From a checkpoint of a small image VAE.
Model: 9.59M parameters, 32-pixel images, encoder arch vit, encoder norm rmsnorm, encoder moe top_k, encoder num experts 16, encoder patch size [4, 4], encoder layers 16, encoder width 192, decoder norm layernorm, decoder activation gelu.
Training: 6500 steps, batches of 128.
Data: trained on pixel-art sprites of 400 made-up characters on tiled backdrops, 8.4 epochs.
Rows from block 4 of the encoder of a small image VAE, named by matrix and row number. Rows with one number belong to one neuron. Each number is 50 + 12 x the weight over its row's rms, rounded and kept within 0 to 99. All counts start at 0.
After each neuron's rows are labels from the 100 images, of 14976, where the neuron reaches its highest value: "top examples" is what is common among them; "peak on" is the class under the peak. Only what is clearly more common there than usual is listed. The data: pixel-art sprites of 400 made-up characters on tiled backdrops. In brackets: how many of the 100.
# fc1: MLP up (encoder.blocks.4.mlp.fc1.weight, 768x192), inputs 0-191
# fc2: MLP down (encoder.blocks.4.mlp.fc2.weight, 192x768, transposed), outputs 0-191

fc1.494:39 49 51 53 62 37 61 21 37 85 70 66 42 46 57 66 43 21 28 49 49 61 58 38 45 70 49 62 41 44 30 57 48 63 49 67 54 65 56 40 37 44 40 41 64 43 45 57 56 49 52 59 16 43 60 63 50 52 47 18 55 50 29 45 52 50 46 23 53 38 56 61 79 56 60 57 63 64 59 42 52 37 39 84 56 58 54 53 47 59 44 47 60 46 30 70 47 55 44 54 63 35 44 39 60 61 45 49 42 57 32 39 56 51 58 63 61 49 50 49 36 64 69 34 67 35 53 51 45 30 55 61 56 38 63 47 57 50 47 60 39 55 61 44 58 62 38 56 60 38 47 38 43 62 53 64 33 55 39 43 40 58 54 58 55 29 80 50 81 35 54 55 48 61 40 62 52 62 64 32 54 55 43 55 34 53 36 55 52 54 54 36
fc2.494:65 55 43 46 45 52 50 80 41 50 39 38 61 68 42 76 43 50 63 56 28 42 65 44 42 56 56 62 46 56 52 42 35 47 61 64 53 37 55 56 63 61 54 66 45 30 54 69 55 45 33 44 58 51 69 45 58 35 68 47 47 56 62 51 52 37 55 43 49 39 62 38 32 34 50 36 60 59 64 29 39 53 30 56 45 36 37 51 38 44 65 67 34 57 66 58 36 39 68 42 41 50 51 42 53 53 50 31 54 38 18 58 50 58 65 27 62 54 38 49 77 44 55 44 42 48 53 53 40 51 36 24 58 51 39 85 62 54 44 32 46 58 42 36 35 50 61 50 54 33 55 47 37 66 65 30 59 65 35 38 40 44 40 50 52 67 71 47 44 44 55 31 36 20 30 50 48 28 39 38 62 37 41 58 34 46 53 59 44 33 55 35
top examples: red (50)
peak on: sprite (59)

fc1.361:48 49 41 45 40 48 42 41 53 48 53 54 29 54 67 45 44 59 47 35 52 67 49 62 53 47 52 33 61 42 49 44 39 46 52 41 35 52 56 65 27 47 50 59 57 32 44 59 33 35 71 63 38 49 28 55 48 52 46 58 38 45 45 53 39 48 36 44 33 63 57 28 40 42 61 24 41 37 50 32 26 53 48 66 43 61 50 46 54 38 58 36 61 51 48 35 48 35 64 27 48 64 45 58 55 62 38 53 52 33 48 37 45 79 35 63 36 40 59 41 60 64 23 54 56 69 38 78 44 51 52 52 39 54 55 47 42 43 51 43 54 52 52 57 38 48 54 52 51 71 34 44 48 44 43 49 46 37 74 29 54 45 51 41 56 39 56 37 23 53 54 31 50 24 60 38 37 32 59 85 33 54 53 50 95 41 40 27 61 36 39 50
fc2.361:42 54 49 50 48 54 46 37 72 53 56 44 58 68 44 43 56 43 41 30 64 39 42 40 49 32 58 48 47 40 55 39 58 71 53 41 53 27 45 40 54 48 57 37 63 41 52 42 45 42 52 38 52 58 50 67 76 55 52 60 50 47 60 54 58 60 61 66 59 86 62 71 74 47 50 59 55 48 60 81 50 47 56 49 76 72 48 61 73 49 68 66 65 53 49 66 56 48 43 53 56 46 53 52 52 58 61 53 50 64 52 57 42 61 43 51 48 49 33 52 29 41 51 45 43 58 68 28 55 50 52 59 66 44 29 49 63 46 59 39 31 55 46 60 62 62 51 49 36 58 71 53 70 39 51 52 72 65 69 47 52 73 67 53 28 58 25 74 51 75 66 65 71 62 32 41 63 70 55 50 48 57 72 64 41 43 72 48 67 65 58 50
top examples: red (43)
peak on: sprite (81)

fc1.325:54 58 46 37 52 55 63 47 49 50 52 40 45 46 44 39 60 86 55 56 39 37 56 54 42 66 43 49 52 45 66 52 67 34 54 38 42 30 32 51 33 43 55 56 52 51 89 51 39 45 45 66 52 37 76 51 31 49 49 35 61 38 35 64 46 52 61 67 48 39 50 59 60 46 62 55 53 76 47 58 49 42 44 45 28 56 42 57 55 36 40 58 56 49 36 59 46 55 55 40 61 63 41 62 46 52 47 46 46 44 41 44 62 59 42 60 57 59 56 54 70 41 56 33 77 06 48 33 41 64 69 44 70 54 36 54 45 59 47 57 47 71 35 49 52 56 70 55 54 29 54 46 39 60 70 66 42 67 58 44 61 58 48 61 52 53 59 44 71 54 53 56 41 51 40 77 30 54 46 13 54 63 48 41 38 55 58 78 26 52 59 50
fc2.325:43 43 40 56 63 30 26 45 51 52 41 47 53 22 55 47 34 51 32 53 71 47 53 38 56 43 47 57 57 55 18 32 65 54 36 75 47 38 53 45 67 63 53 57 35 46 45 61 67 43 48 51 47 43 37 49 50 52 46 33 50 60 34 48 60 26 21 28 48 48 54 36 58 55 48 58 47 71 43 42 44 51 72 47 49 43 49 41 33 32 32 29 42 43 53 30 52 48 52 47 41 35 55 53 40 35 49 51 43 38 28 56 47 39 52 60 38 63 65 41 44 40 58 38 49 64 45 71 56 45 44 63 85 51 35 61 66 68 41 51 22 28 65 53 45 50 28 52 40 53 61 41 55 47 50 57 21 19 48 51 48 39 63 51 64 30 51 40 43 41 58 63 51 32 52 56 65 69 34 45 50 47 58 49 47 58 34 46 48 51 36 30
top examples: large (83); white (40)
peak on: sprite (57)

fc1.701:44 58 49 43 56 35 52 49 42 69 49 53 52 65 44 51 67 31 57 57 65 59 54 27 58 48 46 43 30 53 41 55 32 69 63 52 28 77 54 36 44 47 38 52 53 48 45 52 52 56 40 34 40 62 73 71 54 49 55 38 65 47 47 57 49 41 46 60 59 33 55 57 65 46 64 54 49 75 46 51 61 40 53 54 35 59 42 67 57 43 52 67 58 42 56 63 41 40 70 43 52 48 45 53 53 40 54 38 58 67 77 47 61 51 67 68 54 58 71 46 47 36 57 37 21 42 59 40 43 20 66 56 66 49 54 41 25 51 28 56 48 56 59 37 46 61 64 58 50 29 57 52 47 64 52 63 38 49 51 53 40 82 46 55 58 54 72 44 61 28 63 70 35 76 26 59 50 52 47 55 46 48 54 27 37 61 60 60 66 83 63 50
fc2.701:67 56 53 63 56 54 60 53 47 46 40 36 62 43 76 53 46 53 41 49 59 43 45 25 34 53 52 51 29 43 36 37 63 52 43 59 44 45 38 71 59 54 50 52 58 52 52 63 68 41 52 48 36 42 64 41 38 38 52 26 38 45 33 49 44 58 44 38 49 52 51 41 41 42 60 51 33 48 37 35 50 57 09 68 34 39 59 56 39 43 28 53 51 47 35 35 35 65 53 60 42 43 42 66 37 64 54 63 28 43 65 46 51 62 64 39 47 51 40 76 36 59 68 36 41 45 63 47 30 51 34 31 25 58 65 67 22 52 79 16 48 52 51 41 55 44 44 45 49 47 42 42 51 53 59 43 55 51 46 48 45 41 44 44 31 64 60 56 49 52 35 16 53 35 58 55 32 51 53 34 56 52 26 48 43 37 37 46 28 38 37 42
top examples: red (49); purple (36)
peak on: sprite (57)

fc1.141:42 56 53 44 50 55 75 46 33 39 71 44 44 29 60 41 52 75 37 55 45 31 41 38 36 62 32 62 73 72 52 62 70 47 42 48 65 51 66 57 33 46 69 34 50 60 69 56 58 47 53 51 53 33 41 56 59 40 45 52 63 51 43 45 66 55 46 40 43 50 43 52 52 45 55 57 51 36 51 44 52 59 46 60 27 56 63 23 31 55 51 81 68 42 61 29 58 47 53 70 53 44 56 46 46 60 49 48 44 48 77 57 32 48 60 36 50 52 22 37 47 49 47 53 66 60 50 41 57 47 61 35 53 43 27 68 27 73 43 59 44 68 63 44 69 45 51 61 59 61 41 37 45 50 42 48 25 33 46 62 29 59 42 40 40 74 62 58 61 72 38 46 43 53 62 60 51 59 59 55 48 39 48 30 38 65 45 77 49 51 69 51
fc2.141:47 43 57 28 47 46 50 56 51 52 66 58 34 33 56 46 49 51 45 65 63 60 47 64 57 62 45 55 57 60 47 41 54 39 44 25 49 40 64 28 87 55 37 61 53 24 38 68 33 55 72 56 79 61 49 48 48 56 44 46 34 51 65 69 52 40 39 44 54 62 30 33 32 34 50 54 67 46 49 69 53 52 61 59 28 56 30 59 51 64 48 39 34 43 53 55 51 45 59 42 55 58 55 41 45 25 36 47 60 48 23 56 45 41 47 41 35 55 75 74 58 47 54 42 46 41 42 48 40 50 62 55 65 56 52 41 60 63 58 62 65 35 20 63 59 32 57 50 42 52 68 44 40 46 41 44 36 51 41 55 51 42 66 32 49 49 58 24 33 40 60 84 52 43 30 54 55 51 53 51 60 38 39 62 57 53 53 65 63 74 42 33
top examples: blue (40); white (26)
peak on: sprite (56)

fc1.315:47 50 47 46 41 44 61 51 49 50 64 65 47 58 55 51 43 64 43 32 43 50 58 63 66 62 42 43 59 45 38 65 42 44 57 40 38 49 47 57 38 57 52 50 37 62 65 35 56 25 71 54 40 43 64 40 47 47 40 55 48 53 52 47 53 50 26 37 38 52 56 54 62 55 67 52 56 84 49 54 47 62 41 68 40 48 53 53 75 28 55 50 64 41 48 58 48 49 33 33 57 77 52 61 59 46 33 39 40 55 52 47 45 41 44 54 59 62 66 61 45 39 49 74 46 51 53 71 44 62 90 55 31 52 52 54 49 32 58 43 48 56 33 54 86 50 42 41 33 28 71 55 60 54 57 36 80 46 54 34 39 48 32 47 48 70 65 32 54 30 69 69 41 62 26 52 64 53 64 54 42 42 38 30 53 48 31 52 51 72 32 64
fc2.315:52 66 58 53 69 42 58 53 64 50 67 45 41 38 43 61 57 43 50 69 65 46 63 49 46 42 46 72 43 61 48 46 62 36 43 52 52 52 37 67 63 33 72 24 36 59 46 41 43 34 42 53 54 51 30 48 28 38 44 63 48 54 20 51 43 56 56 53 65 55 50 55 38 49 66 45 50 72 51 61 48 53 45 51 41 33 30 40 68 68 42 34 26 49 31 44 46 23 54 84 46 54 46 52 59 36 50 49 48 32 54 40 44 44 65 67 52 53 43 40 44 81 42 44 44 63 50 49 42 57 33 51 50 51 54 33 47 71 48 57 46 47 56 31 67 71 59 68 54 63 52 40 70 66 55 44 35 44 27 50 46 43 53 62 45 66 55 53 59 48 55 32 37 28 89 50 61 29 45 53 56 57 66 57 62 62 63 52 35 34 64 56
top examples: red (53)
peak on: sprite (38)

fc1.392:48 59 53 61 48 33 50 35 40 53 54 52 28 43 61 52 45 58 45 70 45 48 43 40 48 60 53 52 46 44 48 54 48 40 54 71 37 46 40 57 63 57 38 48 59 56 34 53 70 43 37 46 46 39 42 68 28 78 40 08 54 60 31 62 33 44 45 40 40 53 59 59 55 59 59 61 41 78 56 63 42 43 39 84 57 42 49 44 57 41 51 39 42 52 39 46 47 67 38 42 49 39 47 53 55 44 44 52 33 55 31 52 54 51 74 55 49 51 31 58 40 50 87 42 74 43 53 69 58 52 61 55 45 48 44 57 72 18 39 63 49 56 65 39 43 52 31 52 48 38 49 41 42 55 45 41 57 34 48 69 43 21 42 50 47 49 53 55 67 33 41 72 62 45 52 60 58 70 55 37 66 62 55 79 47 58 41 54 53 67 28 34
fc2.392:69 36 67 64 65 45 45 65 47 49 36 37 62 62 40 58 62 48 59 49 28 41 62 50 38 47 55 52 42 53 53 45 34 37 45 30 51 37 41 48 46 56 61 58 44 31 60 57 43 52 40 55 43 51 74 45 61 22 74 57 38 54 49 40 53 45 57 56 59 46 57 43 38 19 56 32 58 47 50 32 49 33 67 46 42 36 51 51 45 55 63 56 42 60 60 65 48 55 64 54 52 57 48 48 45 47 48 35 54 68 37 49 59 62 59 51 59 47 34 46 76 47 58 57 37 53 70 41 33 42 45 48 76 54 37 56 77 70 75 47 55 66 41 12 43 59 68 49 61 38 45 44 34 70 64 52 47 85 52 44 45 60 40 56 45 62 67 42 50 39 76 45 59 43 25 54 42 31 60 45 47 48 32 40 48 34 69 53 48 38 75 42
top examples: blue (47)
peak on: sprite (45)

fc1.53:46 49 40 61 73 47 41 46 62 39 58 51 55 44 54 61 39 52 80 62 31 56 71 59 37 57 54 45 28 68 38 56 62 60 30 51 61 34 45 56 50 51 35 59 35 32 53 48 48 77 31 46 50 71 50 50 43 60 42 58 61 42 79 59 40 39 68 33 53 16 47 52 36 47 54 48 54 51 43 47 41 29 53 53 47 54 61 63 62 61 53 64 50 52 62 61 52 27 61 49 71 40 41 55 30 47 51 50 43 64 47 32 59 60 48 81 59 48 52 31 51 31 70 34 51 22 47 28 50 41 41 65 49 61 31 60 35 53 45 56 41 43 84 64 50 53 55 43 52 39 40 60 37 71 82 62 40 46 56 48 31 62 40 54 50 57 65 45 61 43 62 54 50 49 50 48 49 46 49 59 48 64 50 44 45 37 30 67 62 58 54 36
fc2.53:70 57 40 43 35 51 73 51 38 50 50 57 38 51 54 37 96 46 24 45 82 58 47 43 45 56 64 55 52 76 46 42 44 51 54 40 52 82 57 39 52 53 62 56 56 61 52 62 53 68 61 59 45 49 60 39 53 56 38 29 41 37 10 38 54 38 54 38 46 66 64 63 45 55 35 63 54 42 57 50 50 33 35 65 54 62 38 50 26 34 55 57 40 52 35 40 48 77 39 46 53 57 47 62 59 42 55 51 57 30 50 66 53 41 53 73 57 42 68 72 46 52 56 54 35 51 66 46 42 56 36 42 54 56 67 34 42 37 65 50 58 48 32 32 47 46 51 42 59 48 45 49 75 46 35 63 52 50 48 54 56 63 58 51 34 38 69 64 51 39 61 40 44 42 30 40 63 73 34 50 49 54 46 65 60 61 72 56 43 46 55 50
top examples: large (85); pink (39); green (31); colour: teal (29)
peak on: sprite (58)

fc1.146:52 58 64 66 65 58 64 47 36 17 36 56 35 50 56 45 70 86 73 53 44 34 55 49 49 61 42 63 36 67 43 53 52 59 57 31 48 65 25 48 43 62 47 68 56 50 31 38 46 73 39 35 47 55 37 53 51 60 63 28 41 52 32 52 36 35 52 69 52 42 62 60 50 53 59 57 54 54 52 57 46 45 51 48 65 46 53 58 44 48 58 69 35 47 50 78 37 65 54 44 45 44 42 51 44 44 52 54 40 52 68 45 74 51 73 70 61 40 48 73 49 32 68 42 43 37 42 56 68 70 40 40 64 60 44 56 43 44 49 67 48 49 64 80 30 52 52 41 68 41 39 59 41 46 48 58 51 58 49 56 67 44 40 55 68 31 39 29 61 54 57 54 40 36 46 49 30 50 59 51 73 56 59 69 52 61 77 67 43 46 37 53
fc2.146:54 33 57 67 63 66 41 62 70 51 33 51 59 48 58 49 50 53 42 52 61 58 57 45 34 48 42 49 59 72 44 55 56 59 30 69 52 39 41 61 38 42 67 67 56 54 78 51 77 54 45 71 63 60 49 44 35 58 52 28 52 49 42 55 65 56 63 52 51 62 37 32 74 41 30 55 48 33 30 36 57 58 52 43 51 41 43 49 30 59 51 26 57 60 31 61 57 45 44 63 73 39 46 69 24 41 49 69 47 26 48 43 61 64 49 50 52 47 44 10 61 62 44 41 37 61 77 56 34 48 38 63 52 51 48 52 42 32 45 36 26 30 44 43 47 47 38 50 55 40 51 30 53 62 53 53 61 52 56 54 52 65 41 52 59 57 67 57 42 29 54 55 76 47 40 46 53 31 52 36 52 39 45 47 35 29 44 35 59 53 28 46
top examples: blue (47)
peak on: sprite (52)

fc1.710:55 34 50 46 64 66 49 48 37 50 46 59 49 37 37 52 64 43 25 61 53 44 51 43 41 57 27 70 40 46 33 52 57 71 24 38 58 41 49 40 40 54 30 50 64 58 43 47 54 67 51 37 53 57 60 52 51 35 40 29 62 52 43 52 51 54 49 56 60 44 38 62 54 54 69 54 53 50 59 44 65 53 68 53 32 55 66 43 28 79 54 75 59 33 53 75 58 42 60 49 65 50 36 37 36 47 62 44 60 33 62 69 49 47 40 46 64 42 48 57 40 49 58 28 26 41 65 56 44 46 46 45 60 65 70 63 42 55 54 57 71 65 59 46 84 43 27 48 56 43 36 53 58 47 46 51 49 43 40 46 53 58 78 59 59 68 23 57 50 70 56 64 28 66 49 82 73 52 64 38 46 56 49 53 27 58 51 61 41 49 61 39
fc2.710:51 69 58 55 55 29 47 63 33 53 59 45 56 31 46 49 30 45 45 27 35 42 42 74 51 50 54 46 34 44 60 59 79 56 77 33 53 48 48 85 56 46 54 52 42 55 45 66 49 61 55 31 58 61 72 36 55 50 57 63 44 54 39 43 45 54 41 32 60 27 34 37 31 46 45 20 45 53 50 71 69 41 35 50 65 29 38 48 41 57 38 45 40 45 53 53 56 48 48 45 40 46 49 59 42 45 54 29 44 49 62 35 40 62 59 46 55 52 38 49 52 53 62 26 54 61 36 54 71 63 62 26 34 49 33 65 58 60 59 64 55 43 29 51 55 38 65 54 45 66 66 50 54 65 51 44 42 42 40 51 41 36 44 26 50 42 64 57 40 27 27 51 49 54 39 74 55 46 46 20 51 49 24 60 56 48 49 56 59 47 62 37
top examples: large (69); lower right (50); teal (28)
peak on: sprite (73)

fc1.323:52 43 46 51 47 55 43 49 44 67 55 65 61 45 39 59 40 34 26 70 39 49 38 42 41 58 66 77 56 69 49 50 34 51 45 30 63 62 67 63 37 51 55 51 51 44 42 59 34 55 52 73 41 48 54 55 53 43 29 53 66 55 57 42 55 49 42 48 61 48 40 58 45 53 46 49 70 48 64 57 48 55 76 40 52 47 56 37 32 52 65 55 50 50 50 78 53 46 51 66 33 31 26 53 69 55 53 69 64 26 54 43 35 37 49 34 51 51 48 42 57 59 51 48 59 38 57 26 51 45 42 72 90 52 51 52 34 75 49 33 64 28 56 45 59 39 56 49 73 42 49 44 56 41 34 65 49 31 59 50 42 67 56 58 59 40 64 49 47 80 57 44 44 51 35 43 74 46 52 56 56 50 76 39 26 53 32 61 61 43 43 25
fc2.323:24 54 52 31 37 54 49 53 46 50 36 39 37 52 70 60 55 52 76 51 44 39 49 61 39 56 58 52 41 51 59 57 69 49 57 53 48 42 45 35 67 37 27 57 68 52 52 55 46 47 52 36 49 49 57 52 53 36 37 46 60 37 75 65 64 56 52 45 37 45 37 45 53 56 58 40 48 39 55 37 35 38 26 58 54 66 55 59 75 75 43 64 62 39 71 42 44 41 48 34 49 62 45 68 53 36 54 24 31 73 43 53 29 47 51 37 48 42 69 75 44 49 44 58 39 54 54 54 55 58 67 24 31 46 45 46 59 31 48 58 57 77 47 61 50 53 51 57 23 51 59 54 38 52 55 59 37 63 37 35 44 40 53 33 54 54 61 27 38 29 45 49 63 58 38 54 40 35 69 24 34 45 27 66 49 31 51 39 43 63 30 54
top examples: large (83)
peak on: sprite (60)

fc1.624:47 57 61 38 62 73 27 64 40 51 26 48 55 58 36 45 66 72 54 62 67 38 55 32 53 43 36 54 31 43 49 63 46 72 48 56 51 49 54 41 56 45 39 47 68 58 52 58 49 64 55 39 70 47 61 38 64 52 40 31 50 67 54 45 59 74 57 60 59 35 34 49 54 58 56 72 52 37 45 45 77 63 63 54 47 60 55 46 42 57 52 71 57 43 60 73 50 45 60 50 62 48 45 51 40 39 51 34 61 44 66 61 46 41 62 37 57 39 53 62 34 56 76 21 35 48 50 60 33 69 48 40 53 61 47 67 59 66 54 39 63 64 31 49 75 47 35 58 45 58 45 46 66 38 47 41 59 44 40 35 54 45 63 71 47 65 28 67 36 73 41 62 26 54 35 63 60 52 38 39 56 61 43 57 42 46 65 25 34 38 61 55
fc2.624:62 48 52 49 75 52 45 59 41 51 61 43 53 18 47 39 29 54 39 47 31 53 52 65 42 51 44 63 57 54 48 34 90 44 54 35 48 41 61 79 57 48 52 52 47 40 42 58 69 59 38 37 40 47 62 50 30 47 55 45 42 64 35 31 39 54 49 44 60 25 38 25 57 56 41 48 38 44 39 57 52 39 74 62 56 03 45 52 30 52 38 38 21 49 40 43 79 54 39 53 52 43 49 58 30 50 45 50 54 56 62 53 56 60 48 43 50 47 41 27 49 46 60 48 54 59 57 45 56 60 47 53 34 46 45 52 42 38 54 63 47 51 55 49 56 32 50 61 40 56 65 51 52 43 58 45 27 44 71 59 46 50 42 23 53 33 37 53 54 14 47 50 40 49 70 56 34 74 44 38 46 46 34 47 53 52 40 37 30 49 62 55
top examples: large (77); yellow (75); upper right (63)
peak on: sprite (95)

fc1.85:57 44 60 57 59 33 33 47 51 56 54 43 39 43 59 42 68 61 39 44 55 45 49 74 68 67 40 59 69 70 47 53 45 32 69 26 39 47 61 45 38 37 64 58 32 61 65 53 53 42 62 37 37 47 49 51 37 23 49 26 48 63 43 32 56 51 61 51 38 51 62 51 61 60 69 48 75 50 55 67 44 47 44 46 31 55 52 44 50 70 53 58 44 33 53 48 43 54 51 35 37 44 49 44 50 51 64 47 33 71 67 63 53 66 44 59 43 56 26 50 59 43 72 57 37 71 45 46 48 45 81 37 56 40 70 52 29 42 50 65 34 45 36 43 45 54 49 47 46 45 43 74 58 46 59 77 64 38 55 54 36 59 29 44 90 63 63 55 65 53 54 57 45 42 45 69 71 32 51 50 66 60 48 34 41 58 45 71 51 46 61 48
fc2.85:50 55 42 59 40 72 60 37 47 51 35 61 40 53 61 52 67 51 51 56 62 46 33 64 51 58 24 69 58 70 29 43 54 39 37 50 46 50 62 61 51 63 37 60 63 40 34 70 42 39 49 63 46 69 53 52 58 47 44 47 39 68 59 69 64 75 66 45 60 58 45 45 64 54 46 60 36 28 61 44 35 47 44 55 49 55 17 63 60 43 51 57 71 76 72 37 55 43 48 65 45 52 55 57 82 45 46 62 81 25 35 51 60 47 54 40 55 58 51 50 62 43 54 33 55 20 80 55 51 51 34 50 37 40 38 34 56 56 47 62 51 46 58 63 52 22 50 62 57 52 51 45 38 53 54 52 49 37 40 53 52 32 63 54 29 47 62 30 45 53 56 58 65 41 23 53 30 46 52 53 57 52 57 51 43 42 31 60 45 59 40 34
top examples: blue (100)
peak on: sprite (82)

fc1.190:41 53 47 61 55 47 40 64 54 51 48 70 40 48 50 52 63 44 53 52 54 59 70 63 51 52 49 47 32 37 44 53 40 91 26 52 56 38 38 47 44 62 52 60 66 32 41 40 26 92 38 56 38 57 47 39 31 62 48 37 45 54 51 58 28 67 65 40 59 50 72 70 51 43 58 58 46 56 48 60 31 60 45 61 54 46 48 67 38 70 48 38 23 53 54 61 50 57 57 56 69 41 57 54 49 32 67 51 58 52 35 47 71 49 50 48 55 49 69 57 64 39 53 19 42 62 49 57 37 43 39 50 63 55 53 31 50 46 41 52 39 36 51 46 68 52 47 45 51 19 71 66 44 55 60 64 54 76 55 57 50 42 55 72 52 43 48 42 63 41 52 58 71 57 26 56 75 65 54 55 50 61 37 52 32 53 51 55 47 36 61 30
fc2.190:39 65 64 52 43 43 66 47 64 48 68 50 63 53 50 53 47 46 51 42 40 45 50 54 37 61 43 29 60 40 66 47 48 51 70 81 50 60 70 67 49 38 39 61 36 55 46 64 54 78 53 46 70 39 45 52 57 44 47 38 53 67 17 62 28 46 50 58 60 27 48 52 55 64 34 56 56 38 53 15 37 46 54 55 42 42 53 42 27 34 42 48 77 43 49 56 59 36 60 45 54 69 61 47 68 64 57 23 48 32 55 56 61 56 51 27 47 71 42 33 40 55 54 69 57 23 56 47 55 53 26 39 48 34 64 61 64 51 64 52 65 50 58 29 51 60 48 53 47 41 35 56 42 52 62 48 63 40 60 45 63 42 44 23 47 52 60 41 57 36 62 36 37 67 68 51 53 50 43 39 53 51 58 48 60 62 37 28 56 42 44 73
top examples: blue (57)
peak on: sprite (52)

fc1.153:53 39 71 37 39 46 54 49 44 50 53 75 52 61 46 33 49 77 50 61 55 57 50 61 57 67 43 30 64 32 33 51 26 52 70 59 50 66 52 57 24 54 65 35 28 55 69 45 60 30 53 57 55 37 61 60 31 57 20 43 48 31 44 51 63 58 42 44 45 58 57 48 44 67 78 50 45 66 45 52 32 60 48 65 52 49 52 36 73 67 58 41 54 43 64 39 41 56 50 45 44 62 52 58 51 46 32 46 55 62 67 32 54 60 35 49 56 56 61 62 58 65 54 39 11 46 62 47 36 44 87 52 54 34 44 41 47 46 49 50 52 43 40 48 59 52 71 36 58 19 64 46 42 55 36 45 66 56 57 57 40 75 45 38 62 72 66 49 60 47 52 67 53 59 37 53 57 55 58 63 47 53 48 49 60 53 48 53 46 63 41 71
fc2.153:40 69 51 41 65 68 54 59 47 50 67 29 42 46 46 61 36 51 45 39 61 48 44 40 50 43 40 61 51 28 69 44 58 53 47 30 54 33 48 75 44 60 68 35 42 59 35 54 53 49 45 35 35 71 49 37 49 66 73 69 51 53 62 40 42 58 47 33 44 64 45 65 55 29 64 45 39 36 49 46 46 49 31 56 40 46 39 46 50 44 29 53 68 51 36 56 53 44 63 35 28 45 46 62 46 52 36 57 14 55 44 49 47 65 70 36 47 50 73 58 36 43 52 36 48 58 54 45 46 54 52 54 45 47 80 63 38 29 63 27 43 76 50 42 34 51 50 63 32 42 40 48 50 34 55 29 39 48 57 51 28 32 60 58 57 65 30 58 55 50 54 44 55 44 47 58 57 40 50 44 56 53 49 71 49 45 27 71 36 43 49 90
top examples: red (69)
peak on: sprite (72)

fc1.151:42 65 33 57 42 68 48 49 45 44 48 46 32 31 46 38 64 67 50 41 67 41 49 65 65 48 66 20 23 38 41 49 43 44 56 43 43 33 52 63 30 44 68 44 42 50 40 29 45 63 46 42 46 57 30 49 37 54 72 37 32 40 47 63 46 67 57 75 56 58 61 50 44 36 61 52 40 53 48 49 42 54 47 61 48 68 54 49 35 53 58 47 55 60 60 42 45 62 46 48 51 50 43 54 52 43 59 64 82 37 61 33 58 47 62 74 49 16 49 48 73 43 66 55 46 50 51 68 46 51 42 59 48 62 58 57 42 57 65 58 46 42 51 42 44 48 58 49 47 15 50 49 53 45 77 61 52 70 68 42 75 62 54 58 52 36 53 38 46 38 64 38 64 67 33 49 48 41 41 62 34 64 47 57 58 48 41 38 30 19 65 24
fc2.151:51 36 75 54 67 29 35 54 65 48 54 49 52 58 61 41 46 55 51 46 43 66 70 60 31 50 36 37 41 40 87 43 56 68 45 48 52 62 67 41 52 45 37 59 51 63 55 47 52 50 55 50 56 45 64 49 55 58 37 53 56 45 56 50 39 58 58 37 50 53 33 56 38 57 35 61 52 33 53 49 56 47 65 62 49 45 50 58 45 54 13 40 57 37 36 49 74 42 78 27 64 60 54 49 38 69 37 45 33 68 34 59 39 58 22 48 38 30 69 30 35 45 51 45 64 57 42 41 57 52 78 73 60 50 48 45 42 25 28 37 40 59 38 60 52 53 29 45 32 79 54 48 54 51 22 51 61 51 46 65 35 41 55 40 54 40 57 52 50 59 42 60 50 39 42 27 46 52 47 58 39 57 45 60 46 57 64 42 68 75 45 58
top examples: blue (44); orange (34)
peak on: sprite (38)